python train.py --dataset="scattered letters and digits in many colours" --train_examples=195000 --image_size=64 --num_classes=37 --encoder_arch="convmixer" --encoder_activation="relu" --encoder_kernel_size=7 --encoder_widths=[128] --decoder_weight_standardization=false --optimizer="adam_atan2" --beta1=0.95
Rows from block 2 of the decoder, named by matrix and row number. Each number is 500 + 50 x the weight over its row's rms, rounded and kept within 0 to 999. All counts start at 0. Numbers have three digits each.
# conv: 3x3 conv (decoder.decb.0.0.conv.weight, 256x256x3x3), inputs 66-76, a 3x3 kernel for each
conv.82:534445394579490448573539525529506506506522487462441449519531513469520530492470540498478511496440494537489520524525462493418440513492438509391468489457484703595510483453504543477484500526436557488525418483502508542454432511516467485549428451537425430462484579502517476638462532550479468543499507477
conv.83:484516539454463504468423473492517504456478490450464464585440406501443475430404379486508511468470475487533525477528509520525487561507506439457606506447495515538463495507523473461494527510567574422412547425423556433378475422471510502537407486519467374449446504555417604573515486455455477467476457441
conv.84:539521522498479508461422416494484513503507492505491471490571537354410478386394420534517489497474491463479522449528534513521551493541519458517492497506467530651530463515526466518566435501535492416432391373395513488489481496412454448435452482504496483405609595546591583564443437479410467529451511529
conv.85:506507485498508509520519526505537561483488531447453469543509494380416530441436524502509500539612530530597526455484442480516443466523511384376500500469497499508525515523478565542487447495511388458542407459544464509535508521495482524479463484451618559543555482571584564542533560539476581528444553585
conv.86:497478469559546513527529506470483465473479486450503481504401415521460482538493530593484521514512546492474500446434478499563561493592562577624580561522488387403450526437518459556573466590604490404485446489518492475504485498528492433509512511470502549532563489467547518438466422534457554538520524509
conv.87:447471518431435496479475505505516480491453470507460486485474584421419555457511577485546519482568557484568536472478407461478445562556540422360449587561429564540354448510420511465418490450474387421468451427444478494516558528494507534532408473517668527555568558615455551529470537485446519469485508516
conv.88:499480476491476478519489436508469489466430489455505558565524470529434488406392526454510540492610575546553490500547517534511496535452488532450509456435567522582403423533509501583530547502447511464441547469432555508442444417435467532479498592441545449502467512580457630532518542495615545475575422513
conv.89:553553495529553447489565493507467487522468483509469464551502481488442484489439589537486523520472498540483515432514480497522477502550512451489508463568536397501442417548570418571551411549559437451534426434547502518506535535540520504556505450518558408458500467498607441534471482511499423461519533470
conv.90:506450360533440365589562509487497482503564525490494473442536488497590517473559510538466522517448501544483546454479493505442483492536535533506513422436443452420557451468535490465534466539565513503477488518502516501449441492446452425466491494483535519438440454454494450524532516532513542564539576468
conv.91:564552525484495477492491479483509485483497500479497505499486519475407424499524502490470527528561550567591570554540550486475489417425506440453478427494549433502517536559544528536539459447518477462488493445507497557652385448478466470496506503472469510544516557612521510438567562542544490472516495512
conv.92:439481483476526512539547499515530501509475478510440559539565471534439366548444479470448541489585573495588450467414517395496499466511373527506440569480633462497543476468521480567502501510360500488432524454485534436512557448463495451501478488465569514517563452602502574638430504479478560420518483387
conv.93:436416480480510531544537546513506507498504495508529516577479427493384499400425522466530537548585546559522511450421474466453485503452527571466386608608517567460404457489484543531478557457494527522492567559519522450471484489509442534503487498449534514551493506558488546546540531451615494441539464489
conv.94:439491515461472506496506517519493486507502435512491450388419534419550421470595410568564518517540562513531573486503463394559566417591584451502530545480518446483625580576539448522588435547584474481458482530501517544524468514594514440486511419483483464544595512447577468443526499475431551541468573541
conv.95:522496487492504499495515502494510494471468479525517572434503477497458457536463523489470535491551563474522475543452474477442514471512430547502497500590462499479398552481535511529586479495430537503483426416463486516511403425459499465525506502510407499461504521529506490492542571516487505451497547476
conv.96:481469477467462492524533502481494511433510457457499518504495512422523412517562498573511499543469573545490498478461493442389566472418524533586462498544501421366523543493549437404570476472491528478444531517523549455487438489506442474428485465530480497504538595463504464543483462527435406547494464481
conv.97:511507454554515419555531456491480510488476511518485527417397479461440403488445424497502507511493520503497538455503551530521533488440495455555486366584464461601663572477518523509559468487511471508461387505491380482506427497496474529505532491519492630543541621456533548527438480535462504572457442453
conv.98:458507535455520551480532540495495468453483423470499510464554472430556412521526463550528528545522577501548527472430508460463560498542480368539444478507629456461564482417491450451599432565522610542486540473455509459479493530532476487532470490502443550516484563471589490568529474491471497501525536488
conv.99:574549507491472481482480467482498505514513497493459499557561477521458420557471492496468498469473539481537533553546526537545547620589471546527499508455518525552605540531529508556572569574490546428401435436427587552481525483432493419453432492460528539478570490544416450621522486469518578510619575429
conv.100:510523435517514426530520489449485486467494479477494463560429455535442427507444420545490531559483535557493534463480459493470430466494451363546554343577615387543620494490551480500527441482459463403527428452523422488489477579499496588502516521469549599533530582507542523569487481522473479462461489417
conv.101:436438469425483509532542537503491512493516525491519503494490435469396394534530527485501510487504558483464503431469424449426423455463463496570577422478433397358386504518508531510506463432454452399492427387472473404505498514547495489528521515532439524519438569602519576564427475490473482447472505493
conv.102:535500497519478476509465462428486462490514539479516522559505441514434401466432465504459471466457444482470466529474487536529493578544505567559535441403439329435485467489535483531502534530472410468495433514492469486498565436471425402461480530492517460462513478521509539576383468458485551481586538532
conv.103:463450442442460489512547528531537528550493525525489520554538489548436403421349440495465458461509517450475479515489486467496473540592502516536472423518581476580474438448505453539522503527428543428463466467475467424425522453474479494463469503489470470495527436446539509579410482537457528510532502510
conv.104:558514489553499454527510484485514472465510494473490457496521509520599610513587624556476501557463490593497538520547556557437512517505604566486581462443492471385482483462513589451557554535617462477461519506521534525506479551524413554457449503491544537498394490375510389397545516523567486554514502513
conv.105:402436510442476514509482519541506504486505455522493482515511479329458431511454413469523549514516528463486535521540487565512534486496492300427411572491589572617662548527540569452482433497493529513418573481431556516527464460465496537536466481499502460444397633521548468438558585523502481501463546526
conv.106:483477507467425441477462438475497482449509485454489495564541487413458521463411400520501525535484537535533544458522556511434500463447464491484494584459470557569543468495560535466559505518556518503472482444415555524445535569566512565573423449468478473432498603580519530576565549564509474515476432390
conv.107:523532536499538544470490537523518544555501485520534465634447450617582517569598575502514439502535476476469476548534466495556558508501514462566648382423491513481396534543468470543569459447504552480499482469480506506472474361429511403370513500449461391536488469414443517445520495422526534479535547516
conv.108:502528522495510498517536520523558528562613570547530497461534516410548554478514528496464493494438455492455474578579556598502528555561598450483500468373414463416475520518544571463501524498517422511522491499513505522499490521497510550473514492522478474427427486391501376459591574529588513550562566535
conv.109:460436461476434418502491450500484509510552534453510524493513359424556376419531524490506518486450492541476464524615472465426525574439520506449451530428407541481511492605575491426493545474458489527442439492506549466482506506455485532468487524499603442419526609411400505458550582473494467493537450451
conv.110:433474503420494545440484537484465499537482490511507515514486429502414435455425512444508530462638589511659549471490458492549476521486425506553467482581531554589429420458449512599523553527476489473501496472502535480472470474517439507527459509483596540581551490547464562557502550460583611408615527458
conv.111:471523532468503531457421449511531509538523505493487495520536547563468463560486541556577580476540525471497501460423410433522518450479450573513564468487539390374415534494455410475521487480502629483522509427438462437399435472520495467470504556526379441487497397420572612629522491464433473450504496476
conv.112:487500499495478488505472432471482482466475478508517496475438601434360404489504404552587562557580548470441488471431415434486505398453545519513554492594555392410495536560522485519508446421475466441460495473426508539542471491511510484469481434465492547578551522560564541455520479467426385463502517521
conv.113:483539493499533504474496508530479531554483516513503462421491563465487558461501451526615545548616517535560551472595465525596466496522510591438463467490352482520447435636517498630499504517535524573566487458478466448414468448453464500452473495431559447442484459442556663510588625481569561483541533566
conv.114:476467527482442539509485559506505494470507438511523496466476545487385559567471525504556554522562615505559618538463536523456570475501574406391391512571551444531520542500467535424534451451588459473437536506452514560571457545502467517494453478443520517515516587602510533452566509559574468566554538578
conv.115:448480488487504531499532537494482466460493438454509475539518410439529416532520516522523510526482554514493506523527510516486558502516482492503532550467563581440578506540558480470601452527494475561515471488482502480497470458485480500469531507535454422399416531377542457574548527479490488513507574484
conv.116:604561508492508494460452463498500532494498475491481465588601544479488412520466408511491490504494616472518629586519481538509479424517532370494558560552491510475505628610525615578547489511494504434391444409421469469511500507471556494429488481490476529491576554471550551505587485496420512555441534561
conv.117:548493463543501477505501490445521493404531488451485461520567499499554440561498424572492520607493513555519532524437470573455517536494514412505429516539539557529555614468506611486562538548493535501401474441394467454454446542513502516504467393427399547510402523453561436537550468508466432471508514478
conv.118:551554550470442495469455450487496504542541522520502498546572537506445436536468446463441481438433471442442481494483514498460498504478457464379429464513505399476440538496491552487474531470427577439407545377411540452426489499511546519532590521533484535523541577577574575604444441444422419439474450424
conv.119:508507517532540530495522522550534477477480486505485490441411512448473605532550577484464508513476474474459453407380466481481541554552547572540491593571405478513530499421440521427444473436497430439525475463516570518530487477511461461527458430477547524563475496518488478497433441551401424485480524513
conv.120:482530548447509546433459518474442462464445504481492514551474533557459542587527559550590484567614491504544485533511519557540515465501468408445502470543575493483399483515498485546532483499541514451496542516543503495505500485514523526496514512484520485561464436460531497450550508493549511489526529565
conv.121:543501451556558518497541534473527523462460465480458481552504544498384496500448507531454474559528492540562494507394405535469352491553467484543490493617589500547487528367404567568486497595485469409478392405504476501539508563532481506589551492484491588520536500571630502483485411520509461448500505465
conv.122:464502477481508484495525497498478520475480502477519517487504455407589372398572525507515451494502505491478498483525419417528558512493457470466542577507568585427472495520467406472567489512459528497463424482490484477523543520524506535532446521534490442548562583389442562530515509406406511448509586544
conv.123:489514544442423465438419437545519510542554514570561538435437459413397385496435398453458458438435435432432445531529481521479496486446510457476466436440467384413414541585508488460437428437466516419421469387436436448516461461464519484428490454441464486526549607591534540476499467432475440480501509521
conv.124:449385413512493477560538498517518493506539522485511501435443450434425499572445459495536564525507512518513502453521555530476453559617544558590448570663606403432505410399445508455449556625555541533547512493527544535498489498466491513518491433438502538499487580556557454454486508574501481499578556536
conv.125:490518478438491506440444469467424518495442491503469502598410449509420360418490453592629508531602551491555541585567390518571484419492519459593630510554561565498405552632468448551535449481515461358461467432503493468507488432441505404392468466423520367545607477474570620505521466413508535502500530562
conv.126:536495487441470530443430532461497531482486476525487448425555558468394560583446478571513485569522504527568560539448494602476449547561566517550394591625472448528475517472483590528510499513563489462542556405427573532440461516509446446479430344429458512405382460530536468504522425508547442490552564536
conv.127:554537503504518491473451435500491512487489507499523531558532512567466485500517567496474525494527569497479495544531450522574519515471393612546524390448446551483403486553527484632613500482444493427493456432484492459486444430496492488491503567536479468485587498500528627596512574522571619526549510468
conv.128:499499453506506467529520511511487505538512522523535471523454571550480535578576487485500517517514499518483531567545474598567449472497536453513491379493441539507566518579454604567441550506552547571541576574504490495472424538549426522504517460451483456567434411508621442400579493513613460457507544482
conv.129:522555529489533533443421507500465444470464442482493448509564473449497494463460470548576494544550519505485503452585494508552483510483477492472542558619555548474425419587546460547546485462517395374450440379399493449367467460484453444458515497539498474448469502445496575527413535479486521477504519488
conv.130:489471494477446493505440438517536503495468470512496477453612615392375572587457443517522555554556522494512533445415500505491484450543508391395441495557443442560568512482495571540484440488495487497499499419393497554535504523484524526548443442491475515404478511597549475479549532548502474493496549545
conv.131:569535449564518429537493444467467485465440486449472470520525506543518524549515498532457497507460499514466491455464434467478479488499492646612495611524532539523523490522496461528461477507501514574503533529507571533485489425495522511490589573532581469539506544595510473534483495490504473494504493484
conv.132:413472508478493512508496527542495436504490478527516446592591514525566538630626478498566537559547461474498503468533531566560548448470506448505550467442462485439636501521544519498468428501550588487445612551452573513463520551493515527498515488455489496474443526520581533483539475433552467475526507505
conv.133:498492490504496475537505394483471460442501473445518496605555538464464526360485526467528545548519531562455497546452493545416517489365579491489435457535530542497484511537553588472566503425483510500429545455411546470475495512545487549506540577485475456480405584445519640503557513492588422464495423525
conv.134:482488475474511504471498495522507526490474476511497491520459416476465402460522502549536489520601581498532528556553428456596534451491522459427557506468481473477457554569450439612609438468568460461508437446478520456495451469563503445441515534422487424563613415404542585472544525453540610547548560527
conv.135:518490516518463499535491514512568505493583530463545513415525573419415481500492477504453513510450505536479498529478565557490563561523542455362422447432478384390475489457563510448535537458518476495444461464398488520452523570566487508516505542481492529523480475617519462570543508539545542561582582563
conv.136:541505421584526432566518458456520530428500526475522506497623593478557507540515483551452484555449489489456509504476524572472421567518399519502374579540447526375613472422537566484433518529386495503515476580523582590506532569438523505466509441501541664417497497514488418556550489546515525579534576488
conv.137:386458515428449485477493503524485490536527490512504484455413521500430421498454448526565534470484518493515579521537498482537544521528535509534543487570572387495551541599515469493504510516572539433443479450432456467455484459447486366396409418385428480535515492517578553528481445458481505491592553559
conv.138:348402503423428521467481502510506450527496468501473468425439572430438462459474449457549605450555590464572585528486443441527500458536507490529452572583517488539554510509503475510529466541536536459428490431419451412464471489550431442529445429530453503552485517568493498555476534452467531441475506437
conv.139:481478483464454470492506526495527521525529523496491461477394389417424453546535553502523502541567545543605596537527504512464474465477518423445505617619536533502601552577549495453424496537550447419447520546579527535533512515535482490509442409442551540545430456427381379412562543514484481498522502459
conv.140:454465468524526507567577562498537502572542532512455468482531560536510561529566463497460501491479458457516455483464549478499433403575543548512563412438557454488661479424451498501406409531535581525509534507529412473565532586598488505573539531524502550535458421582636479414484461506517515440464536443
conv.141:461460506460454523497460565483463486508497511523506467507499442515407502564446510472530521497571525489553550510499480576555409521514485580397455517468449504519422426488481550570447551486510530447481541516454537551411522486477456489489454492477574507542506434614459517580503525480599547424565574504
conv.142:560545505543531474555525527488487513466505539466506466579475532538435500538478530527498497533463487514468519537530514610476384583493383389572448492614476471391510507480468601512396567544420408460483434522567501527509465555451485602450490490464491629551514602558558440526522461511551464525563540460
conv.143:419485496452514526475504545515534498538511505501485480460488476456348414502455463460533510504571515524570536440457445489538426494494476531498505563542512474462447421502457457557471494510499543415477557461482522440448478515529458459480500462438539575627498511545512590529500483475534484441522481463
conv.144:523483380542515397547553500528520489493531510508487496411407460431500530395495547499450493502455460535475491414467483526409445518476510553591622510494504539508608444444509507427484483502546489466429465448506478516502384477522429473461500541571517563525516589544550504520457449473482472529522534518
conv.145:488513484479500484497501522506489531464509491505510470606387466509397479458381484508499475515481501492491510509494462513461485514472536390547553419571463504505512527578457531461451497432493436394456474442514497430514517564503532556475506524572534482511513525491507477557497409483488399510444455449
conv.146:472431471492418401523438367511509524496515505501497525510509484494519269535543375493488533478491559472485538525507401505505444515484470523553411599587537523533472503539476506538441544531408540546425546590426501565451545547494507541478454503459559513468481524522436538600467495478445495443486450452
conv.147:480526506478516517470467475485491489467444480494477475353528461403418484471436497553545533526541534510523526463517535553547520614533464642539549579548515521559526457520578457509552513501519441369449484379423550510441442467483392409463442457490491528450479517558489546587408481524508520488616551451
conv.148:542520501516491451477417329486491460452470471499538484625614643524464499507454375494501516533520503501422472490484448516474462461371502489422376503561468547544556472548519596612531526445463482482454445392377466483422507485497514522511443438436533489478526582572558556542462516520455411459454404470
conv.149:418460505436482520518515517518527480565507522505473484468471521390301369437498466468500541461585542512550537472509525503609535487494462541386500493539525522516464426479514441591572519504506535433436543481443461439452489467480459460492470473427555550576488406515509618547508525459525563403532513536
conv.150:555546475518539470456515491555529572558531585551514551524464498425465497412433423456456455465450436471467501488516476528539500534560564510526502439470470546561581519522421459493486435533611489510563431453557498451489478482487505455471536498496482424548530477437565479413528477496505485528461486518
conv.151:394403472446492515543549554507484468519495470514497486452507463351430405481449503498559552530583581487486508380528467392492529508527520556498592599587602437431471444626579456507577447479477467470510526470513544450486493469512454415416437433447562485486508505422522504587459580439456509463544526514
conv.152:531515519475510518463477501498482440480467455432486504607506494501450492356392415471493565506577553578566463481448484481509506482463516524512549313462538612637471472472471516525537496466479554539481464403423463406481444420454515516501510499440462401489521506532525631461557538503542498462402413509
conv.153:498507532489471507531497514493521467504479499496482495465524566490467506541528479518519506494532475482536525457464422495513385538546469500451497506509425402477309480484457475501366520503480468422434447450450427546477526505450520508501435507476549479529513481630506530535459492470468539461565601577
conv.154:564521458573504467555463475476488529468493528493549517573507425495500442446495438520481486527478483509462484494513485525457484491449448459543496448496476475356542558470488593447463568450436458470516475553576482562519536579482527577462523474446517635499514615474548471491469495494485497533469509480
conv.155:533540507542550517478507523502460456491457466496466457480612502490584536483437470509548542525561551498548547485584588554563533534525495424332478480466607520632586427550554502580571466540536496498502477414466516458459482492514456453421455425397540479428549521475558569544502567482526549505545559535
conv.156:469451483567552537581541506532519491454452467485495515493445475439410566431472529460582592545596537534499461373384485405512534493525523518414549501517477433427480484524515498508438493452462431549574499527536497418484503471521478536532496515506517462526527475551533579585501582507532498470477459513
conv.157:527554554446506537432386382496493496478447480516530532571553571528466495498472438539558492493576485455475463514498438519554519452499498503461478567582553469527460567581503467532526457456512500540546553519511462509500502533522517553550469540520438436486462464486511626498567550472452445458452454504
conv.158:410406429459476483495497495491509507500527541513544526463440464398455415484459474519549520523536500479466466564529466546512528475493467598610515730686586638633593466456431419414442514507470463528565551601615480533510434460474439456483410420485430473520436488433452450475508517506457496524461480515
conv.159:413495485439517483513550492534432478536454510518443522489506414438486384490460443469548573465531562505561509475528518501580526553517412535511493471414606465480522508594588486600556529586467490393365473377409507427484470447523481486539470492495485527536510518608465527626479511480492539427616565468
conv.160:509489438530550478524574560498515528483509508513527490522523476559596505552615619529480499533472496509477495353441457398419482394440512526524517428453469433406424452454505463461527425453516470503515463542588486503567526523497557537528592618565496556435447547446534564479458439497512502529471507526
conv.161:373424460421456466498492500496506559504520559483459503472474551335367485479407468455501503487508509483521530512526486543482463478514537477391493535525484564518447483586498552544443437469513483506495491434483432398480433523515456539455475492474487438504441538578629620604523571504537508526450449517
conv.162:376341398447444432535531532462457467526526536526538519509472498499464437511484457535581554532552528503509504507517484470465469497510444526523475599589512550504512465487472431400396487505487537514501535558584482507513521520507496475472396416452515534511441473433423419449472487506464470464498504484
conv.163:549528503495508495455425335489518529451519498506558545603595617587574569539529458472457453473484465467440445510484386526535474483492496632555452578457359582522430443479429578597569556495470576564585509523559480521509518533508524548514513528528447424378546526456519578532468558536437525526441497515
conv.164:567531521456506516464451463528541511510487464479544467592527512529475512462498495513435464490491507513464526592538501476527550435479533352321506391398442512408485582566624474557597500406537448374439438434444470501483453421454518512476514563488438421440593521471501624423523545529526579554452473561
conv.165:460464480534530533476510522489515508510545515497507494519549566482498479430438466551563542503534556473489510510472474496498521493527496615614579612601529432396415457409434449478546499534546556534561558526529469431434476498490459449445496515530449477495473489446556587576508530533484514496523535507
conv.166:521529524495521522473515518526541520520501515541521507353315366417403455497523537502463477497491488486463484594458501564545549569576558664666532480498511538524547592505492519513504501520521389393491449456528524512539411412512444400426473370389480521538508478503489433449396374519479465524493526567
conv.167:490489497513486413536526413515508476501518507483492558422449405453493330526588497496494535487479586517491519449543507487563558497485477449616456502578642472436609454494572413525616433527445497474418436518507400504573515514529490470483527430436570594486563529443571473533496512533502498534539504483
conv.168:513487501549528508534532490529553492464482483472448522586546373585580441538549505494513579493494526486478443505484442408417502420525516432508522502517496477363360550545481465475479405504440524460394506442469414434519523474355546512451544574615433469446487564502590547586527479463515447447461510443
conv.169:593542512542550533486518544504501505439481472459463482444500485429385474500430510516484502524496470560580519442458585533479469571543461513463513508513463454464423439460543484482478492554499409447484420410453510497442438431431453456471462414432526555461490554626578526578435461521515473536564566469
conv.170:491489477505504432495515505533506500518521522506478464417418480447420494450482554473474508465460489460484521430449417517462438480514538574538574565660577546447503478462460506475462478529526491495525510461481517548499361446494424551541477527537480518486525562488632566528443524482432428458517553520
conv.171:493521511424468497451434452426458505485474495504506500496524558445383495409347486536490469523556519522594542573566539570562495524522497467474486569663530512600426504529470461552564493528559480412515514484540506502527490517617420436514416444529475439516550511471550577530502526530536579525531540514
conv.172:474489480443471502490521536505465510505466463482472439513420398435365297447482488505543516511554608511507581596560448484494542461442564474559518520505528562418475564624562526524596478426529419364402459392408552453521400422497451399429439453453498499507531583485510535470483469476509491483489489518
conv.173:501531514494548524477525546559503479501548525494494503487434419333399462408451500455479480511442454522487501467520573570477559532517552327443591446432479505447499490505611514434527439472564464405506493396494509460525454458453458523452454519576497502428440595466579498495525478485552456545540523542
conv.174:533514503482494508462451478532532522536524511534525499394440517380437515455437512472461492466454476461451508476441412520468453559527560603482470531511477546514469514548437551491433479468535485487457503417411522486521464557621446539615461498575447426539379535546453498512522586550518489523463451547
conv.175:517481409530460364531483382482500511517512525486488529555518521470484412495513437506460526505437549497472546471526478533548505564523471502630419494576505514503569415483529439513529516577462509504440484561492519534463559489560547481550519491542544538476552498507514487596441457502483552526547541465
conv.176:513510490497476444493495502531512531532613554553566484443430482346427497468499472474492474496422468473458511538596518619506532533533633460570542449507443530489584538597491584404433488438529516497454531491479547489536479563487468537391458429475486518492402543462455401435530480432510452538510555532
conv.177:534535499535552526465486479507514518452456482444452493494453490421430569449501559510529502559602507588584492534440433557512397545487452461507515535561545586559422522478423593604507521545512382487589356389524363487531457459539494518486548522453502452478534516536599575496538511517554521504437445503
conv.178:424515514446485531470464523514494479507483479508484466545578531478388477531397430490481492506545547496564581484472451559528453528532488583408436572496483479511486452493492511543543469507558503403454544377419534501455517504549476520559460538544496514538465507595483519572515528525575517462569561519
conv.179:537521503529493447532518486523568540546606567537549519472515503429516482495527446471415445453412450431432477612557577615549599566618608414502512486456455528458572568450558528457568470540593498481489453451494471503515496510471508470454460415453400536465426513434484434496553489526467488537478571511
conv.180:449494487437502518462512561529479479510497511535506477481396369460453488547498550505518527530504489489494515511469477565428509541454527439478614487528502521368438471464574540423481483426500499449531572497527602482433420408449422467412504477482464493473411558497499546554527472461598465490609524514
conv.181:568544477539532496537453348485531525467476486486522518592575601624526584599559510495446497526540523485449492529479415540555436476465421542495420494474444525528412510536484577676531532518451476508526518531538519557545518536554519540534518548477500470521530485541534570491519537531565561507511459503
conv.182:502522483523519467521508483458478511473455499468469479555442498535435486472412509529515487528509476507508504527504471520491479477491457425563567423563474475571506572525456560508447535487481413410494360432553347424525481596492505596500466547572503562557488504504511520531490450491467448520453453475
conv.183:573553506578540492530505491459457498451483530462519512478512471443468527446491527515499494529485502510461500505506475566519446508479462572594528562493408505392411527535476569568473519515492355507557358532593415535510408485450475537494557541517499639542550580501648552499511465494547478539516520512
conv.184:455507523488500498479495462558529517559524542488475535495457514447415467418392503438445460436430466474464475528515524548516577516454486546488486505431526553534458481507479518478521545482504581506465534431424576458489404463491439556518449571550477444522510585565548613645543505506560484506548466530
conv.185:471473530495447522495449529522552506536577531512556519511468519444446561451378439497501564486447523504503580555472576569439575539493567472511482504442376504522425562459542560406539531465661553560489595495429547496433484497472499513498495456494452416428450526458559543527578519554576483589543527632
conv.186:550546516553521448546533454482491494487503527492478488540531540484482465572525536538479494524447513518479513428492512581498509555477428393540503433643551401470565415381619518487601526570478480414528441528547510574517568591477555639528512500489579699428543555430516435584446490509456479480576555424
conv.187:540542491469525503488530522548509507467457504504496536413424403414398442553502518481431459542466423512459411537474506581511492600541490552587504515579492526504440500492542492493484536557485384365434468443503558494477410427445409470558474542567458522470455539533483471539404417472517453439576504419
conv.188:579537470532548495436502511463453502480455453509464466564591502538520444459465488532448457557503491567521522548567512580550459515480467335448472456681592601610506532544491552578549494536487453429457393426481490490548489508502478458448427390413486448558517456442544520481508459447513498481511569551
conv.189:459506509436414482445421427451491481463491488516545521483548491420435438450405451506500507502492549509539547505563559535513509491451492532456527539554503461515418457510549487504583499497545415415442474423439521530514484469490438441467379428496499453410542619516463554510507570543500542537543534493
conv.190:552524506532542540442484554500549506549574524538510470526588502408506547411406513522449488491440469518484516473531555525520551564605554381345458422382443506585524482506555495485524470538540464486516407378477464434462508489435473485469434437483539481403466560482512496539436492484469535558511572562
conv.191:450548542439544540457486513528517501523474506542513494421445482498452560556469593518587513541614485519543517442532542519610524520504480615445420507564480473549374396513499455616517497523521499467565554447499517462496454458522475532560531512481544492544508503503511596455506510472564485421514461583
conv.192:525486449501505498510520537470515510516525540516511467460478457437390416626605460491458514530512478498479503519470515591535419498523501487496426521646623487477530539471482610572418460471461487599494530580505560623598536582535476508492535465433541612535456482614616481399490533550540419416510565562
conv.193:504482516492476497522481482497545509434464460444482511511531459468451459509515511494499484512527563495518570547540499554504514517427504431368513558516559532490455526601507528508506493436500467503473525491452461496533451463485480544473481538479496428503480580595493628558557568501561500485541479475
conv.194:541518515536524527519529534525498484544560501497502502536571505456544525491475474491522498484460474481490494474525507434457536516569539428448561481441398471582606559631615490467535469534569463540532488504483563497415550490472538525436519501460554464388592583407533481449566578486521532518509502492
conv.195:391396424471480463615544508481510496497540550517541516436498536585556516573585543506533531474540522472471468509490477462522459495478495461468532447532560486563554505527542472535502522444429525548542558587528506561535496536471526531470474521471472532472515394407411491461521484445493480427539495472
conv.196:468498484446483511497490531485490509533467482524485464462424499573371411651529461543561487529575503487527517595491402605534410492497489477599495474580538413395434547517459530550494508494497526377437579455410542526439526478465542481476486485513470471564465427516588566527526421467574487446572569504
conv.197:443509527457556583474509587507562511543544493531579484546447425504422468523444451545530478516589495475542521456469464448539441416542503518469525609506490549503432457446389458538481447507542515462508547449485528439461463435472517441518464443466544455522525415554541539511444452439479511421443491534
conv.198:489514484492519497471523531509474458504497487508484477476559490497478509635572534493516506630530495613546516485456527589429428473432466420457531479565553505422566455422482603492497497519527607521467593484409583493482505568536513551562508445484474597523414523584566475468549443451600407451558554447
conv.199:553532529443433442439459476470509511493515519516491455479449438439432418489515551514500522532579567577620584521528514457473485450466464456451517423448469492457496572619569460502491490527515399372370444464506524538545498489519512469487494464488629588596540523526374329395583576509492489476567560483
conv.200:528459471576506485615555511484476483477480512443516514561471506504539454473507482489502506520482499564464503438528498433501557544512551501460386522536422508564501455516524479479552541494529489592483396558508364505456574593583498523494388420412500391490549519426532586496486555508433505525497502555
conv.201:416496542423493531466469507510476491504449507509484537500481485493481473545540566494613545514646615480587522451497498453561562473504526490428431505543519502559459425472544430574624478502546533452511530536524500527536539469533509458527511500502561484526507443442451508440495555502492569524488535530
conv.202:437456426444482462527535470516473478514437444478444505532580440447504419564548523496525557499530607496503485416482502416497548463469453463520469416513497405503563525560555437458550454465451593469413525389433554409492520504476490507500460478527442459442452578529430505563480483459400409429499486452
conv.203:555569552510567569449522564526543512527534521530504500507519448476484507470513548488422433468431427466452481470459571494579604537611610445397496397365507453414461474452520441511538444524581414467507448417515491483511543411427500402497551503528515481442558443462524456486440423544471522583500616608
conv.204:449441439526560536615619591483541520539526539516493489451441493514433503533532506537507504536569488505512465457382422456496437472555489537628565348479550416386425532482440521600468434527486474512525456456509449445490469553560451452480503467423460512536503436522587492502451398465510449358510522466
conv.205:500408452537463445547534512489487482461522442465479460458470545444473459520565457510510579506461556536502553436437406424382418496447446556543444528622538437466607525505505504466525500521534506527450479547487567510465505583570513582575559530571502585558568562542583492551522499505470455484580524446
conv.206:454463449440488494565558499504474485523457477456463534481513463416380314486446512526477463500565563538570487511497495421561608494550500548500418450598671409615545493462460401525580509553454549486477478475484470436546523466476466465550518520510514534522529441483478501521485483529462486447496450482
conv.207:450517527413441484413366353528510519489507512491483510578534505515495477473415450492539518464486471491499474483514511478533508488498452539498525563539558447529418483507461427456448501493500525508511503487494457466467506493475451488522407474502432389439452494497516622602490540495445468462467489457
conv.208:481482483453495473491513490493514482482467500466492500557644537602637560628676587498454530511500507534505493463473571500519500543496392472481393451476497544558524475436589442523517556526453471542547537597561596610538490467424438475534529536518520499357509461489425457418476501569584553505609544452
conv.209:460515495458508544498504525523501549515467510512491494418408522409410394469514445497518469517620504457536503497489387425571450397536482402443450561450537438467503523533419434562543416504535407395535482461487511487519502492542550500536514502514590478605598490509599574500492469417420539445409516510
conv.210:509518513497527521484476478485496478444465475435470472411479534410407521520554519534526534558570537533514485478461549555530521515513471514491426465544433419441448418413531465531536471473511328422504361429471417476471450492511415433492526494495492556468473512567602587480429476575521547559545554539
conv.211:467511515454476523469427434443461481528476468511497445420550544470378452604405429594539532528528519492523564481454537537535530461540512545463487461546485428503527498504536471498520494537543546427451586473407520547475543521529500507524490474552489517465461461544585538572494442539517488525548578545
conv.212:421398412476451455474466470467496500437478493444454486508524499510525539528481491475455486546533515575605543473463486485466432488479452521594542490518468512553480521505517553582533473513475520560505479509473480511501518546589465470487464490485481518511551510528523555500558590566537565513471459424
conv.213:446479507489499532498503549511524521471502447484481495455505488393444435523439437475489465540520543503583544484478463513502528493543511349490457461476568425473531491504481569492544447517537566508510520439443486461495482524545534522540477486541484534482534588597647528635548519473514497501478525463